Rows from block 3 of a small CTC audio transcriber, named by matrix and row number. Rows with one number within an expert belong to one neuron, the router's apart. Each number is 128 + 24 x the weight over its row's rms, rounded and kept within 0 to 255. All counts start at 0. Numbers have three digits each. After the name is the row's rms in percent of the matrix's.
Before each expert's rows are labels from the 100 clips, of 14976, where the router gives the expert most weight on average: "top examples" is what is common among them. Only what is clearly more common there than usual is listed. The data: Morse code for random letters and digits, with fading, noise and interfering tones. In brackets: how many of the 100.
# router: router (model.blocks.3.mlp.router.weight, 4x160, trained with AdamW), inputs 0-159
# up: expert up (model.blocks.3.mlp.up, 4x160x160), inputs 0-159
# down: expert down (model.blocks.3.mlp.down, 4x160x160, transposed), outputs 0-159

# expert 0
top examples: speed: fast (80); the character "5" (47); the character "6" (44); the character "7" (33)
router.0 095:137122140090119121097130130122168115170123123153113088146142155114141113097142085136116131156145131087115115145106095108155122097142088107142150129105140149153095130118105148113135143126126079113113115122142121112137137148102081169102115117170086132130094115184145131122166118162152139158138126146121165163151120129132123089153134158142118134139132141148155143114131070132105104148118115144078127107116134146111148105086169139155155176111116179114101160164121059145159085116132158
up.0 081:108102147151091118144140107152161129125118101121175187165127105122144134103086158097122173145127169122159100140147142125111176147080186170114137096116147094129140104138102096136143117103115117122139142132149120076093154121130117089155093168129145097109148167086103149117146138120119141140167138118150085114112139162112121096127110144124108094115112143105096138126125144128098157157129111108120173123118084106138113117116135108196149124159142156134114101129136136127104158112112153
down.0 100:132117120147168152152167141096063131170089168143143129133173099108102090130101101180147136123145139138101110123124121164120111138116161165123135140128149139132160132147150127143107116105150109149117125100113090128131152099098099139098157170081104127128118135129125081102135152111123175114068104125149093129122102083131061090141094157154125141097128138175172095118135155109135168116119131158119152121128120114143120130130135126111137141120108141102125113118150125100129109094080113
up.1 092:157138091120132093125144116142104148120136141115149117108131094132150137125122131094137133109141131136158097168131100137145077129162124137138136119123115126128140127169157165157128134120144143119171127176130117152130121133159145110085138135115130070127127112151163137101093123157110114142114105158105147105085131126146108119135157116149127089177196096137136076118115066108093124088120174115138118130159170142090142165077115085136140078106073143142132137139098109159126115154126119
down.1 100:159158151153187130132096182135137155139145112127136118085136111159089139117191175121116136073123105133153131088104144148119096117176082144143140129145153115145114163114106112137176114125131117172103110172140133161125143109125125140148143117104097141122152113121162099095155193138153162123112122151124133127141151092169136141127147157104106146116142119066142116112119121099153115142081107113123132100144113130125182132170134139127136166127116142164136099134144127119101125128133144
up.2 112:144140157163138164127125115114118152173101169140093142154107112153112112135140138105158134160108135106110167102101153149117140153103131145101147120147144107174100082118114132149150103138111144125121163143145105142096138109177138097148120150110167129122162162091041146109143129109149115114091136132134091157119098118102126114117099115107092145100117128110125133087120116141115163147141135119089151128106103126160098095089162088144123149167137184148089133140138081152143127123131134
down.2 111:145107113139145153108137157121112108149083105167164118166158105106134106108101114134116130113096142151156087149115107142105093129167094141122169120133106098153198139151131113124113116118128126123097105130149138080125173128123134089142167153120106118088168138117118122156111126095085116145144096142135123099169142105139069098148131139156144149120100151141156085103098115181112140099112146134103136093120083092146118160114151137114136137131135172142125133146158107114150102113103086
up.3 111:136122121156125122160161125081077159128094117116145097107144088078143121155136149167144118090153073154123119106103156144133111142103106121132110145128158165123144123123124132154108121136181159072108132134104155150103094160106124161148140125127150103134099117126137131116160078180132134131148114148109119149077111146139122124136133159164121101160150161145152157135160136047133131141105181146146119131128139105164151128090140111133114114124110115164144126137119122117159098138089116
down.3 107:140158139122157121151104163127149140124113145123119114088117152120073132117140171129111147098138073123176143087124131116109130151150096121174106089151109114087108099116089164097150117130148141191112120115159112061152114139174137131105156128113148134133126136102137160115114124110115136143117107104131125124159114119095147124191144150095144167145138140148138110162091139124170110152111115132125133147132152144139119123154118164107111205128159153154132139080160114131137135118136159
up.4 110:095126113083158174121150087106098106129098131099130111144167117121144163107120168098143131104207125092140093155078133119129151165096147137121144124134162156086118129142146089151112141121129108140145072127170134137129106114138118151122094169123154123105133089128134094108142094132144118091143146107157132127129101086116097112119088129122140117106095133151137119150136136133072106116141127143148162129119118112097105107131193104072128127146141159155123104141159120126132130154147145
down.4 092:149162163136156126081125115144115115099159071131119118092162141155142117063123114133185100112121119153159148133133143134128145127142133074126119116171169119094096098115097106130133133106162167124123151138122117139092096148111124140153094167112092138104148151148171126113138133082122095127149107118133118154124110161119137104153112147151130159097161131174145152131105120135138143151112095097119129129144107106119129115146140113110077176140125076129161127141159101176129161095109105
up.5 087:112142110148141146115133107140146142133117159112098177158135099138109153119127137102129144127111173111135138128166117152099143176107171139093155099086145068163158091143166128124133117105115171154121123137114086121095105116155160097139133173100129111131170153113151103099120140115148109132110101113123116121129118094129085132061139108113110124097130120081145130136121129156106085147131142082136134109106118115152117106090155136144136138146168163145119164113124112129114202145145095
down.5 084:120123110127132135139145125101097165120079129160106117114170149130119126108127107130141158120104145136133098143112082137124139156105117160091146111136118103132164136128166131098125101099111122149088099098146092149146165136096125119183142172071150086116154109100112110110138098125105138126116097179110123099137115100131085110211102117134155129129102148144180095103143110121121144084150086117117129114151094130130150142140074090142161126115129110105128135135094118114130094112132121
up.6 096:160127109154109150131132150141176131118147155148114152127089137135081141146113129101141132170108130119127162122124119146086145112108150131102144124072129125178095091171122161126112129141157093179092165138133141147131154128137163101140115114162142128138198135096139101140100151172143106122116150123102111176159132128140129133094118118120104130136120121117090142104118107129107149154130133126083130130148142092132103099122130121208125146149166163122100147134075097124111145146154093
down.6 091:146128085128129113124169113110158177152123128158117111144131136111106122131095151081146091170151160110129135092131123177122087138138178143131144141101151123149107095096169139091134126124115126155135087123076156105130122103127137082086143145117171107129134132146113101134117170133107125186061123122105121160141107123088119100117092102138140110082147145125154107119101108121164139096121086145072156104138118103109117112105139134138119139106106140162141140135119091127147100130122114
up.7 105:140157135082134129091104132124149116123109126105114119108156164135133160129142158132112114159161119126110093116093128138161110116133115104158112144160144128097080180099134087109107132132096102138142141118153145102173180111125134162080144094149101157113108136149125147125125138126147104102122116123138170137123133088132160123178099099136186149139108139131132142143123152151101102086134070120118118155132115149099153140128163149049113132122141094079134112144159123095148099131154133
down.7 098:134172166173117150105089150155136116135163114104146104127146123153153102128114117147175120118119153130132173086142162120157101153156155098184113124184168134117110121127124123086166106132176126114108149119086143132065101084126139161117090130131121155147126141118139090127108159074142093085116137114113109137140098127132131149140105136141134104111138130139128149097095141117144128133095103103124069117139138144096135095147140113119069150120118114118143149131153124134083143141148119
up.8 089:153138140155141096125124110128182120125135129110118120135090099118139101128087136101101126110151152099109120132164144058176152168131201144145160114114146134118154109140119150145151153104091129146124169131152109137111144144154161120136123127163137118107105149128152127148131159147121158137168165124148122084112140144129147166099126118114070121123153154119128109093109145138128101159154168083127152137124057120146107137096085114180118122161114137118110102140128133131129156164140096
down.8 102:144161147140167151144163141104081153131105150164158142136119146094128086114099162076117121170132150151102082130166111172142136128140143115143160139078103155120105184097059112130141115102110125132132142105117140101114140107125139160166115148109105127120108112142120138124139162183137138111106169174129128162124146133098118116111084111152118105162085116152128183127070129118151157134118129155149134126108111101146132138138136115118133160143121148143128166137117136144105096119150099
up.9 109:133090119090163094143098147095127099099128124108113136148121123134092148109109136144109090115182172075121109126116115095169143131127149161148164120144128118135147104113184090126108131111136134145148137127156129127119145094126121133133085140144127107138121188144140117169096167124108148187146164123116142109169090105134174099144112119121129146115133111119140131141139163144127119148188132100109143137176097132122144158127110124133158094102129123092106083128129153107073127098099156
down.9 115:126151140161115130154073131122079125137145117100154116153132110150117120116146084129163135105146148115121110092122137126128178152128134070186106145101093116136111169138092120087142137114135132142110148126111160146077138077108185181168111135137163138160134120103149105183157130136119140116121109107142136139121114107122134142118108133142137168163140125140133153125091086130122123139130129147146069116157090161118131107107104103180094151127103155100106126143116162142119112152150126

# expert 1
top examples: the character "x" (35)
router.1 100:193124079128144116142124115155113137146084113115146122128164142144146106114093140142141138124121112132148141106138140159124122106089186106134115128141137136113122102181127139095110123148100107156116154150168184132148158122118153123121135126106155106169163075096145105120081130140110148140133125090067099124101147107155111108118139116139136103148114095152091121152126165128086093130118140143140083195171136150094130132120140124120173102111136111155108088123129151113116121137169123
up.0 091:087104165143127142155141133073131121144124141111126111096154105119107106124117152100184129121099107123166172129141135124131147122108088127103118135177110138163125176125149086146089141144117123127106146159144137168075074180163128147117142161156079138141116118141105109167157102098133142164106095117128117146130082107114111152152147125176153118153120121167115133138167131128126118105138170166121144111108124099149119117120155095143121132124069122108150122113119146095086134112129128
down.0 088:109126134121146105148112191155146080133175156142112127121141148137143163152135128102170095136128103144141110097122148152098126142142118179141124138177124142124136151112128130159129128092127155098163137113140099118143150076111158126146139110172070099102110118161108150115143103172135138135116190148179121121168133128114113108141152155114166124117095089121105114111102125114175121084101135125102117123163123124187098130129087151113124122074125145143128145139140096155132148132115130
up.1 086:106077127161133149138146132102120110139077165138100096141108124093079120119126130118152155131105105126185148154095141149123144113141111160144136127108112089141139156129120182163136125142138140123107165124093145156096087139141158096158175132152160092156143140083102148179127112153101129148152165121089118174158118171128126115118134161120123106145102125131128153153128123112132147125107170149096131130122136088122112103118128082166099140172139127156172141112105130118147147153097140
down.1 105:116159110124143147144150134159120130164112118122069108111112123129119127126146126127132097141111095162106136107125112132065123128127123147146161118130119130099168164112131147158102117124131168117128095134122121066117131128149154116150131101047103149125132133166155115119170179102131109115113162129179073110144129129137118100095134155131139055134154111087131151098085112099087119129167133116116098121135166122139134135116178091108124140143161163149134143148143139138124162139120157
up.2 100:086128137159143155127114119139143123075148137123102104184093127167112159121109143099142077113125137140148140133159162140092139172119144142110143080132154157103159120136176120136152167106159140105132118136142148094107130161137130113151111182128131132126116111140104088131161109141164161133121112123150136168091097157144119137086123145089086126096073097093125115137153138091137135126140091130099131123121114114124138116111128109147115128151189141135123103098095120069115165094125113
down.2 114:108141127106117101151137142120134112149116156134079126138081156141127118139095127134163100134153116128176111127148144102131152096097133155110089124170129148116120107145136116192136126137168123146139121172122137114125129110117112137089112098120101095137137100141120117144111112168173175122144140115092128129186154178109130175121099139075180109177156094128133135126150144075154122123112134127109111105185101106127117100145109149109113106117068120117113156156106135122165146124138120
up.3 095:111153092128117132109098104129167117156054110129128161143160116124143131119133108133143139150159162099122121118114112068131120124163116169111148175122139135097099167136114116101110158164118116128084102146126075142117137112130143163095106136168109132147098127129158144153129107103104095113141130151134159119157110134107135120140115138157143156129131090124141137123115149130122071139148094138122146136107180104118146073093138113131137167121130117065147144155099107083129173085095126
down.3 098:084147128083139099078170122138145176110180132100151128190155128140112128176138116085103192109095136147106140127151125110177140132156128137099131160101144094139098125112094105122124151140138127136183126128130122120109121160176129143148117097107089104124164101132122128139121102157146124153121122166132134140131134100116172118111162121092125119181111163153110127121129123144101124141121132131163108109182125102107101136155135091162147147157096118109087121140120109154143129110130129
up.4 097:127111123142109128143154145126098156148113173089149131094106162116137113146127177110128173123113122151134132169140154140101105094130101117137065125110124124122124137117109127146106108178135089122155095156096093159132181123153135147118148090098117133100094085119139116142130145165116107095147104101119084157113155164112116123114198137122145112110108132135097133129109110112155121081097134197148102163124118129149130142149115158079156161132128143153133126085109154129127096138120139
down.4 099:132161135110108177149151142160160125074149124115130116110118118140102132145127146122160108117130114156179106145097108137111059138152121105148132115121172162122104147147123122125176123089115149164111140125116116127158115064142149157155119133125148134154076169144136136114136137128131142139081159115146137153161121119145127121125091145166146162131145159138140109092139114149093146113113124131101111150068177101138142111121099138133070132124142118163140139088112136114092128115065148
up.5 132:127166096135164161083125110101099155104100110116140168142185120111145081130132119119169154145139167123099127144117096121137083126131115135135134147136107114131115106166089134136136122095106108137126155197100086135159149140185169124081129139117121103088116115148132148082127111100116150168123113140139129101126138136150076079118088147142153130152150147131138112117138101148127120131089144109123143111109168134140109158121142146155124148102108107155110151131142085139146148157107079
down.5 094:109159117140175153125126127158107120138126081150136116114142100178135164152164135106134117154129157125177140108123107143131096142102130156151151128129162093131139136122142147181135142089138100143123119146112127122100097147096135119134151156151104122141143162130144116078151144141140161128117106092186140138115133111153140107102120152112137144113120153123151109100108102128171130130121137096089147098082112097135124111150103148138053131130157187133177188168134111153151099110104117
up.6 095:118081103114147143118109135151134110106154127151119140129096153140076140069147109129116126179115121139122107120112144085108145127180097161136164140133090114106146125128135123172121116165134142127128183111157116128143127111123105139112120157121097147123151158140129099151111113082144104115108125154128131136192094103079118126139141169144171144110129119092145131130118159151089125166163133113133134119130113091141129156146152079164101132142107138079134129131127148082103158092089177
down.6 102:136097121091127131164156103156107131129150157152119146099137123111128086139157141111133100124084079135134122117114168157126125132153139134117167128106094128118133153118134150099126097126133092071151115116107120103135097149167131130140187130169112104129120129119106117157110091105109117111150113200125118161146176122097128151114165123113140158087116097132188108145144169127154129147090138125123145111134136122177124127196105112126122164088118095136122147138162156100113147136108100
up.7 074:126137126161122162175084119103111120093158114112139102128146085150100155123160133131136135101135120118082117121112133160149145136084074128111156107141090104134157103120121126155139076139124152163158115108172158046126093111117119120115149111144141152079116144129126081133149133122133129116162105121127172127119109098133143150118174116172127122122142138124156111153151131148100179114136168111131136143143114114108145108141138122099083109132143131111099171116088131132118124191154103
down.7 100:141112125145143106112127113166162144131098137107179159119133142133168111096083116167087141089143176159102105117155135137083126107142164135133132113082134135095121124099119124109168141153120154106100176108154100187142169130096140151120109128151108143119119142140150117144112110148124070123122141124145090132138133132124095130091115123144162092074117109131142163109072138106112123118105117072166149112108128097158102153146135116078094149114125105144114107114146115159136121130125136
up.8 098:140121122103161092125141172106135116089122145140123124102122120108157140154127146117147100110193107106160138153127163086184098096125136140153139127132129132140101134127143101132071143125131084066206144130109123143153128101145141131084134125139128114121070133164134084127114104165140116112157142129116149103132095129128113143118160120133145139124140137162112147100132156125145106060118109153138125153132157098170098154121139111077136140152080137121148144120164144131117094139144143
down.8 096:118144136120090131138135082134113142123136141138145136149098173097111126108142119110173108137158132136153102099103097136124086144138085129147105109126167175166094155138131121108137119088131088204153123162098121094130134091149126153144129138125130171136116142154131152128132121135135143174076133118141139113131135117124165119155154148176171186127147150132157096091138075121121103138077130136120124139107154154123169127141122175114094132092159125131145135136102100087109138108117127
up.9 092:132119064167141136127097120123102126106108127134131161109091104133140122155128145100151133143099161110084128177142116122111104133151131154163132131179091139097142146154160109106111107109096171143110117149126123146151118199093120161080129106148076119126134140120124125092129125095096130127128088143109123088158096077154106114108137119158162145095105164153129102129162151135130136170139113106097153096124107118147125108108142182117117113111096126116108139135126122161082162127112122
down.9 092:125114119084114131117102177131116116146149132104153121149134080118121155132154124141135067113173142141148106129094137132116079131108104143135102100120131186108122137137164099129156094122084113127121109099083115082111153094126138141137148145176106133132125161155111133116146118142142164159087139095151117127139156110095113133124130161124129162110142144102145077114117123159135128132098143155101143097123158107164125084129098181135084142092162091126114155160131114094135099111083120

# expert 3
top examples: reverberation (97)
router.3 095:077102210086152120095133126146101113104156117145125098153141113115155147121096124115154158137120105157166136107146130169108132162145132139147119111133117156137141169137135104132116142111141107115152104125135116147103110141148104166133140146131099136088119145177113158125125099092116097102108136101161122143113118152132135112179090157099171110123100162107205108120123106122147123103110126140112129082072114135115112149152088110144117127104122127125134141135180123132139159104077149
up.0 088:152102146149148103166135136123104139151111101152112140118154122089140144122148105110120134092127128154091103142115124164107107104166074100128111114116134095085121144123173143129098107149123143118164117137100147190170125072129147139139138107115123053152103133141114120173114151143156164185143107139121147099112153138141125118143136162144112162104099115108147101170104083098127139107092130169165126117117133130111168137118125141112120147127103118169143132129132116127111088132074104
down.0 094:164067140157152143160093110108134114116139168143101094095169128150136098128113135158137167137120159102137181123153117131108132156127122090122154153155142110166115118093140128160130110165097132105119134150126117124113123116125143133102131132113137132164108115116125128150126126123130118134117088168125119143192112155086088118169162154112083145106134137181095163158137102197130116104099112109154098149100072127157124099123140135138104147144104129091118092109116110126093111145135152
up.1 126:107138173127119146117162093121098106100137143110115123176134117108153116132134106138099163120089131154131141142132119157136133169092139131132124082090143095159142121110096163151166143087129134138112089143118108147071110130133105127194141120105159110109133122100129171107136125150115141120100100131160119128086149169108091146131138148111097079126156165137146116164129119121146113132095181140123158099147148141109099106109120141160137159135129129179160157127155102150137079158160100
down.1 109:160143133164122143145129120132094149095122109163127107129156111089086100120136133100129171127129123138152175095161178126120143104118168119118130155113140120165129122113132102165137103115083102120117084133111153092103071118101111128113131152148132127153153150095124129071141136136136137129093097138111095127098117163120152089130125161146116133178150155130149122139151083160145141114122160137157107113138093123155092116117110120148110164124132112168148148119117036110140096126101146
up.2 094:120120188179098124093115115142153132117125135124129160130128123085159142152151130098089132200089125151090119112138088154109124170135127106156107137117149120117073131127144112129122124120115138162126092120136129125111140111161161111103124135137077105137106094133104098154115114122167124186113145105133125098127164139142107138121156123096159133168105165093132076119118124123137147113158117146104127080108131102113102154161120100105136136133159159110135165141188102156119172124116141
down.2 094:137099127168111122109116104105106105093159073162135158117176169097133120121109102146144140124123138114125137163143131125121139122129173103119184159124121112150122090096140088165148113144118111103102109109098111102140086151077108114128174117124138156169163119141130134125141127141127111145094105141119097167128115139095114139116145144112091149148148167131127139140158131180121090113090111105084115138115087110155154088114109146103123178158153093103092147109121092113103145153125137
up.3 089:106108142159144072124111117130134144173134130103140148143141089107130128108118121080096151131133113115131151159102114141168150156130102140110148134146183122113125127132083107129095095121101145149110121128168126155143130129101140124152119169120153094182128119089088118131161106122172123169128129121140144092155129075141113116099160097127135161105117111128132163137122105167078130076186125092096136130093154141134115120087172092132138131154132127115175116167157134138138143140120147
down.3 087:139100158139115141109165109111101118140128112126129135137133156137102194133130127102126146118159080143151106114105158129136103105135114143113121072116095138141075104143075138120165169135152130139134115127138158149149127166121125091120121153118135107134153144091082158088126112145119105074168156118122115074107112124153158142124120130157129127128163129104093126089139133159110121167113146121078141088137148126104136122145078133091144150147150163119141145183132100079165145108150115
up.4 124:098105147121158131166158133192094093085134146109113101107127102097131129111124154122113137113126124124163098119124126135129158173086129159129148141159154128125120169090146115181108126107113136130120083132129177145101087120128092140161131149123148109142136124091136142126195124111089119133137123151115112180130094171123169138108159173106132130103120076126124133167119103125148153139157151143142122138098123135097147112132129137112129106148126120153148096086112175134095119124089177
down.4 116:111132183122138111093138147135130090170144120075147168144114131154165150104139134099119120156084133133115119152109127063107105118146128138155090130121122113126151125146124070129131100141127135132179148133113128101105152125159091142145150131124114125099097090156138103128106089098123144173121123159137136121103092108102127157107101129105158146081096151163099125177154187155157142135160139129133132106137090074116166099141131133120132149125113115103105144146114105153082136125108117
up.5 101:141135125118111089117112148093105119148122129171119111182141134129138130115115123174150156139143073111086150150120106101152101108129139115140140109156133149142138130130133113131101137162149132107152151090110151126166133129099117135074084132150098136141128117177095107112096125120148140143164112119103143063081138130132102086124148167145069130184123166173122174137149121124123099116159110113104126102123120088149151104153146126096147121100146152127125129154094155145109087087114127
down.5 099:125108150118096143154088128120111100119116100144126103099136160145152114123137152138145080099161116118137110121110147135108095114178122057170118108129114143112126043096150147154132071150134128123121099137118097128096127149117142131145129077156102120161145115092186124154081165148142156151120134109136099136099120147109100125136168155130128087130123144152128143114136131153129103125130133146129086077158110174092149150110104125133157129083140130135108097126145128152115116107120105
up.6 133:108109109123123117166095151154122134121093137156106135138121152143088153122119147116126106133137097135100141101110096136116132105124125153136094139185118175121112182143151129122094124154190140110127130088108143155121156161095142137119133109142109106156095131123130095143132140128074144154166176100079127101136159139162118117125164132160113114154090136135124181135164161066121132174143124101100130113152120090113112105128127098114114109118140128112139156137111152152093136120082182
down.6 097:114107105137117112166092124113105119148136130127126152128120136165178128108149127143159093137152136140097095120097150128134142135145135075172114184145154099096119089129155116127087120127138123103122136125131108076133163125094139151115133092116081161104163110151159120123112126141126161132132148110113112143200103131095132119122120096133122121121092146122136158121116169149108121165155093119121122122096099099094135105162130133100143103106180116146116123123139202152061126145116148
up.7 079:141149135127121147125140110115110104153125064163074104124134126107159082131152112127151145136130117123154176149107126121118105055127132104125116123144108135141126107135137142125211088161107125130150156140144136083154130093125084126139146158156141143108163113110118126116131142125126113083123132126115148104119114142165059101100108115196095170143138166141150098100137124132087111123149139144144096139136140146138091149113149100141138132124090132144112105114128138141154102120124074
down.7 112:148109144117165141167079132096128117119118145169085102083162145111092106149144120148145147138140123123115166084165137098134176103087158130133158096131151131142138105157137140172171127103111129146101124141141149146129119115104130158129184137118117090138108112119118143121081098133127150093096091151139108144136096145114149123159104151068152095138141100157111086111149143123150183103145136132149136137173113180142115129169124151149103125123102138106094124102118126123106133118156139
up.8 096:075119138129125108102183156110096144158109090108133155106100125125137158100102118140143182171139135131167141133141173108115136131129152168143139150161157122137153113113138105139143103084141131096144150125142133103138126164114168127108151162158141147137118127151116153086133137152103141132153110093108120142154126140118077085113130120101169108123112135109115167136122139129113116129124150102074160154098164125124108129150162152104102118130170138090111094093135138118090190149131181
down.8 108:142164109100134126113131144127125138126113135121169158133137116085119114135087145126115141114119118132144098117136092136091110165074080155136141084119136138122189126112132128122067146123083131089087108137164102112131145086103123100144147134142144115159113125135160114076127182128159162174133102121145108171146120142137104132146107115157145160110157117149149139141121158155140150146103149139148145144127160086140103151104099135131110099169112134114154133158159098148100116146061132
up.9 090:156112134102155133138109134138111140081138118122111139104186091107162090139113104149120107114109110133157076177111050132156100092158083118170108134121114160159122155103139112126092117112126114157144141163143154130110147127130137141146172082118152113133099135147100158113108131160156153153134123097127137139106112159092115124162146143141158140122153148130150109107095146165119158134104140119118102111140118170106145150071125104115101096118091127152142119152121173138137112158098109
down.9 098:116098107173139105143084131067125103126146159149144142126121172120143125140142127122161150122127142149125163140146132103136141095159159111120130181109097084110144127108127134120145092170106128120133125123115124106158118123082180161100167132146160152119107110089141121132117138156117113107076133177149125138171118128116108114153158100125082136122114144157151156122106126201100112130121117169131159125137076097094105121178159136116112117122110137127111114091108113140093111143144165

# expert 2
top examples: speed: fast (96); the character "s" (42); the character "i" (42); the character "t" (41)
router.2 110:122141108154116108166144111135184149129165106152111181115129122100119123173159120083095095109120150124120145114136128130104133128117110126148134123116133111119134117119120147160133097178132163132123132130120122103118096092114188082174143108137110127097106146093168169121106146115182122096140106158151094120113145147081133165126132103112076134096156120091118130112128125141137154121097112116154156140108127111188104150111101150095112131151136126109172170071132125124128152163140134
up.0 081:123135165127110099134108153121134142147132088148163141174123080116113134116137110136144180148111093140108073141062149120124145146096144133098133108133134110138125192135114133136139089115134085106095138125160127150134167107143186140162113118184148169118099122073135122114131133115068106109139119109138127151130131120120140132147133115134093131143143109113069141126116115136102116132130095161102143150084093147152123100130151121145138107160155136114101124162140144076132120115115181
down.0 082:101096122138157112157100135132149129139126133127138151077091118135116119149092133142147103056117127119108127162113097101158127132157088110132121163092104118110142094119142121116142122160118114149140105112109142165106079135105092105151107096142146128119151142161133101121106110121132089157140186190121146151131152124122097139100145126052160101173130126125142117133160128112110117103135128129136126200146152140140118118146145109131166143083141128129181097108093155138111109126124108
up.1 098:121121154144105129146098108108120122123140110128180150141138102147126116141145123130095131125091107091143161125105172140140103146099135149064170113089160108121149089124146154142143099100146099112104135109143129132117111115115128115174109145097110146111157190131117146114123144130176109142082113123158121135123101130089113143128137152091113115114115149123165086088143110118139143136147158090116139137101118103155121150172132093143120077185124109106128139195196111143136130137113135
down.1 093:151118135153120066102156130143119109158138099121160155089123118163155135102163169115109137145079115108140174113119149179129128129104124121164119134124142128119123096137097136160114122076142144082130160146183155122114140132164123124141130133105123162162089123172120105115159123097108128097196133133157142138115131094083177145136147122131110096134142111088155173141105145127103102133139149089159151116127120136123147137104054100144111134139123105131145134152127136152148145108119138
up.2 086:090092128069168095108134137097140129113107167117147097118135104135110128125115102152158137084125128161168108163126106106169132110121126124150154162136122164145126125084088151131108136132170113134106121109156129116102114127141157127123140134150152134139107138161139109119119134105111141103114114107119103160114129162129125121147133129149127111165156091147171146102115069082121133127084150112127115134089191148052123118105107102140146091134085134144185123122133105155123123169143158
down.2 088:137149101128106144113160148151116151112079114140082169149097155116117117138105121137141089135160145133100163117132117097162136161107128141121105074108137124121111174127143171147103124151164124122130142123146167143111119143145113113163128146113171121122131170127095100170109098137134114153127107103146122155130099145135092104125157125112144143168114114118091152113092143151077133102100119111146157143143093090155176115083079167136128138128140128134137134130127070100130173163079112
up.3 083:106122121136130119139136130139140110080169137108152122109112091114106110090117142125112128101177104131180139123102066160111168133124132116115127133132163129118138138123148134104107152078137110158126086126176128123106125104130101150114144156115140125154143168111113171141123116100073130103129130128112130144117110099138147129124142117140146137182106143101116091117156173186095063111151119124138105137142110178120128176078163108119151157101133160111154105116166156138101121137089123
down.3 096:115068132143131142099104141182113060105121112109149143115112147113092145123107176135148084110108143104147136171136114119175140136094165092137080165161161124099133168150137117122144117156116139124121113152151103107135132121118114138161131109111182155160142122136180129106125122109149162128155154138106135133105143077101129132095107131097163149167138125128116122149123141086145148129135137128136143142130147130145183103146094160124120147124090098124121192137165125120114116117164129
up.4 088:151099137096175122080144101119122100137120111137129117158124108123158170129131085143154157158111099109133161109116124163129138166141149144108149111144080118158132140173169146145137181098111149144130147105070077188123087147141095103099105134162126108135107090156093123091126092164120149134117130101122132160150090131154128142099116142116108103099132132132118133166152102128144103145128169132097162081145105116131113090110101134154115134147138124171141137138128120104101143135117105
down.4 088:130122143120111144100114137104107082111123147118143151136144136141131091122104161115127088130151089104111148126153158155138123151110147099137117135116157117143110096151160129147159111144135119127147120124134154116110089133185113137114112134080159159126107113099131094164152109142160109119102149131128133169051142144086123136162130121117137101097124140147120118163130154100192116159087132138135169109130167083128147096124044122154149143116153102137157185142145116136106103133135147
up.5 090:135159131142107110143131110113140123173107162132106121115134139192129115082140110135127116116126120155107087203107091164123121109181126110107117120133123161103148119081140100161122134141158115150103117129159093112168186137170150116124141105111081139125146168138145111145127184150129132160140084127141136144141160107077109120149133096141150118165120123128132117107115118140096116080104141160184101136167115114113135128141131109131122120077144167115112119162146124103124154136109132
down.5 097:144092127154136141109090166123090128112154118121166124129164164119100116150092124147145078114113119138168110141120114154155092147129130079174143131116116138166104139095146128137121144109124115151087144118163122131090118069139098125083163165105169138128121174132143082085132142127154140100138122154148129120146100128125153135155165151142122141126150110111183139162103082124106131145123123091094143109107117137168203121117088147129128146145108102123131113112127124100132087114119139
up.6 104:109137106112133163104111087142112149130151157121132111152151122122172129107146139117141108088174115150090140112120086152143114101162077097107134134103157148120151127127140104095136142112109148117159104132147125142166143143084096182067130126132126133116178117160118135131130150112148117145132110147141167132119139128122120129138143167163130153133108126141173099174127115124110092135122134176127097086118138156131111100142150076111164151112124138167144161160113061125126127138092074
down.6 119:130103127147104109149117133136090136158133091084149155129148163120135129115112160134146119155138154131158133093142142130134067128120118121147142166146100130140079079101146126149118175121138168144109084143100158095078146104106147135102144135115134174133155141154107092103088160144164128101153136129131129112135128114120170157120116155172134163113125107124148126129121112106102181134080130111068078129132098127142155128122151096077096149119117113102143098123140086124153101118146127
up.7 097:111101155134129087130117136101134121118129142110183133137126096097138152127079162110126118092147154112178123119101137120158175147126121158140139099146123152126113128122168068098119134111117150143142117117100142135112061136127118095113112109146129151101128093115131108138121106091129146168165168076123128130127084114162188134156132124174134153106117100124112150203144153138127132113124105138124155153106139101139140092105113146115120139100091125127149102102132129098096093176105129
down.7 099:161134110116117109092155114114119113132076144123130156127130138123166136136082123142141151099118109106081119126120143155112122125117137129139126153107144116155103118170167175174129096131167164117108133133094094160102119120131076129104160144095132118133138109139106145167141160137174153112084164126094122183115160134128161122144118153108156126140127178112116144120140140124137129129099131106123150108141131130130117104091043144152148191154119160103132166128151141080111115161125134
up.8 095:143092130099154093135133131146080113086102140145121134174122118132129168097156118160131144146085108139114115154080121121131120122142140131119147096120090137179126131105132126145122168166124100129155157108125087125155130156153118136137122134087146086108141113106148138128122143125130132104051134156130112120159108147095085110134152143095122111099123120124129106097115073169121102160121177137154111100087106132127109135093165077171111111169130135119127187149132150127131132106133152
down.8 096:108107088125098138138191120109132140143116147125141117092153099116163135131145119108153113149113110113156101145134122157122098131140141118168116131101121116116130121094133081109150104105174146149077151092174111181141100105126135149109151141104196155162130112109159120111143101147130093162134099165145104132134139110120148152119125184066080098162159101147161123142143122103122141136109149153113149137095146135160142124086147135161137130138115132115108124135103112153088082147137118
up.9 089:148135121121115127111127168126091144118136104075095109110166126153130123135105131149162149155154153131116105185154130064138125111138147145142123119128108143142173129123090139135117189078121102141131116158121116100140150152175120117096111130131156108100128131162134124101130120133144150103100115127144135124109093149078088126107160077146171098123145137138125100090101141144158180106107166138107143115169098145101147162112122134095104094149087153149123097149146111096150111150134112
down.9 098:122163174109160170109127168128115128106115084146124097128115142119073142100154143102109116142128144165112105109116117147118108157198131148112145162150148137108143135136115117127146147139130074188093148168098115143105153150136154158120119151108092149086119116106160108128134169145053112152107171152171146143165149117118110104117151148141132134081153119120165140130109111108150095123130163111102150142112095100145137128167094130131124159135148139131112133127128100117112114101137112